A small rotation predictor, trained from scratch: activation quick_gelu.
Rows from block 3 of a small rotation predictor, named by matrix and row number. Rows with one number belong to one neuron. Each number is 128 + 32 x the weight over its row's rms, rounded and kept within 0 to 255. All counts start at 0. Numbers have three digits each.
After each neuron's rows are labels from the 100 images, of 14848, where the neuron reaches its highest value: "top examples" is what is common among them; "colour at peak" is the nearest of a few named colours to the mean colour under the peak. Only what is clearly more common there than usual is listed. The data: pen-drawn characters of a made-up script with 800 signs.
# fc1: MLP up (model.blocks.3.mlp.fc1.weight, 256x64), inputs 0-63
# fc2: MLP down (model.blocks.3.mlp.fc2.weight, 64x256, transposed), outputs 0-63

fc1.89:126155069135128179112134098198150148160152154132131096091110130177090102156141137212127114158181161114150143075144135163092141140152162166137161176171096072171138098180124126111146166149111165
fc2.89:141088180152131093094174136119125032092144099068142176113145099124128104177107122098141125133096086121149092113117090096107087179137172195069135092139161116105141118076092120162151132138095125
top examples: dark on light
colour at peak: grey

fc1.199:154080085107103087152094123136189117063117112157225142169152134157142133153181088124121126113104180099115129124173139120119180101190140144173134134141117185129078084106125129109117125117082098
fc2.199:117126140130094163123102092165102105104122091141103132121068124149151132142150104086117083161139069048140128183163158126151107105144127107179151182175141119085087146162066145079126165199138149
top examples: thick pen
colour at peak: grey

fc1.26:099137141098098129124144149190093127074134035185122131140136121104131126104129146140127109060116098109151120183192166120174109191136144085098110141137058105169147135083153105110164126159107104
fc2.26:124157122133095100171135114172174107197216137069178136105153110125114131144121133127109117140160179139149098117138133135062133146112129103137072094143095081061067094132095125147130125169076103
top examples: four strokes
colour at peak: grey

fc1.183:190111128126096121142153113189177196172143155135174109127148117121114195135166123132088085032110098146164117110105091077078155133097102095150155126149120123125133150104127112123146082076102161
fc2.183:072188125138133130104153128107136117059132131085067095177081083144098091143147134186149119165147131095133122173121114127098100132123194117107095164144114115159094144081147149065107177190136157
top examples: four strokes
colour at peak: grey

fc1.105:130154101086043127159122149111111153079021099122148080134138133138109113126153114128151141119119122145135079077117118117141195132075159162115173096107030132106112149108115128115111087132128110
fc2.105:087128112138148152067135112141138207076114150089155109118118128140150127096092065156089101132110151057118150173076112150132083105130132119147146092135168084134152134181140145097157148058157191
top examples: four strokes
colour at peak: grey

fc1.56:116150120083157121087124136120180084140144125080115144078123186123140137190144131162105136142125117107134129214167163125131134138127084191129184138106083113072162135121156130053109098085109074
fc2.56:150127160177109114158159142130117126175126072165113144121156095109137158103093148157112084155121135157135097093088071127101174159107186160099118181162144150173137079192129044109173146147094139
top examples: thick pen
colour at peak: black

fc1.60:124137114078086068094067141109152182080089130075094109113135075133148152082116133141102083141115090134111136192139166121158128102119088143104117120163199141066129095147157105109165144167083110
fc2.60:106182142089174135172157130146146111157154143151141127150142137098132134148148162130088121211064126129193095109179129102129129185140133132130159114065073125143146054110119086120092103074089153
top examples: dark on light; only straight strokes; one stroke
colour at peak: grey

fc1.76:071134119107071102139132169175164064091136149110179202131169129130105111117114186186094127120148131130094118113089116102111130171178095129094180172190133127121110148144093148139106107096180133
fc2.76:124145125177097121133110095091126135126142102118117106142158152101136099157155122165175180181058169126078130203136105120068084143199101205103159120115132167112131088167175123142153117130118109
top examples: dark on light
colour at peak: white

fc1.120:184081103103094136150100133174157112125122115102167151153064137132207073161124148105150054098139099122123104123172140176154188102173140134113105116150089091143108122189135116151119084130178122
fc2.120:136091092150115141126126119131056146109100185091142154181109100095102119089105110090033147108145062149071104130150100108130155095128118108064103077146139092175149135123162113117087132097159103
top examples: four strokes
colour at peak: grey

fc1.100:146175111157129135122098169132112094146113083119160174142094152176154163121087112139127118171118146194174135154059183109210166122149104139112167115143143118120122089186157109148157060083132134
fc2.100:097119203101191167138175109127071132177138121141141104186117103110101109150144155166098089112139101067135092098129113088154138071096095122115158120120082114100126128136122050051129111134153138
top examples: dark on light
colour at peak: white

fc1.166:166097134100096119115149143138141166221145094124160184119070153105083067105198152109123121152165111142091146113098104102124151131126149145127110155145037116145131130141133101075121164071091118
fc2.166:141169149076130138171140155091115163042135124089139147110143114172094148119095132160181108199144116131159136130135117105138165109150159081176080106083159110073098133058117131125126201138126125
top examples: four strokes
colour at peak: grey

fc1.186:127126160099113139098136177162134088086166124078120084141125130146132126067090165133122154080097154074129193124047173108091153133157150138099057113135147118144155134099108083127192152104170145
fc2.186:163123112126176095133088095123111164131151152104159132043131105133109152167115101169177137081068142132145161102169156140130153054071110103100154130146108126112105132125205092151119080106076161
top examples: dark on light
colour at peak: grey

fc1.164:081147144148116089185137164150136113075112139173138138157161109125143142100157136156114086144132095090107161169113097154081180154140075118070114135130093191184063103153141164169087107139183154
fc2.164:139108125129136083138075160124100120147111134161069126123122123113156104113185172161126138144151200156075090120151064157113130140143138123159149132113154092096085099143103052081216136170141165
top examples: dark on light
colour at peak: white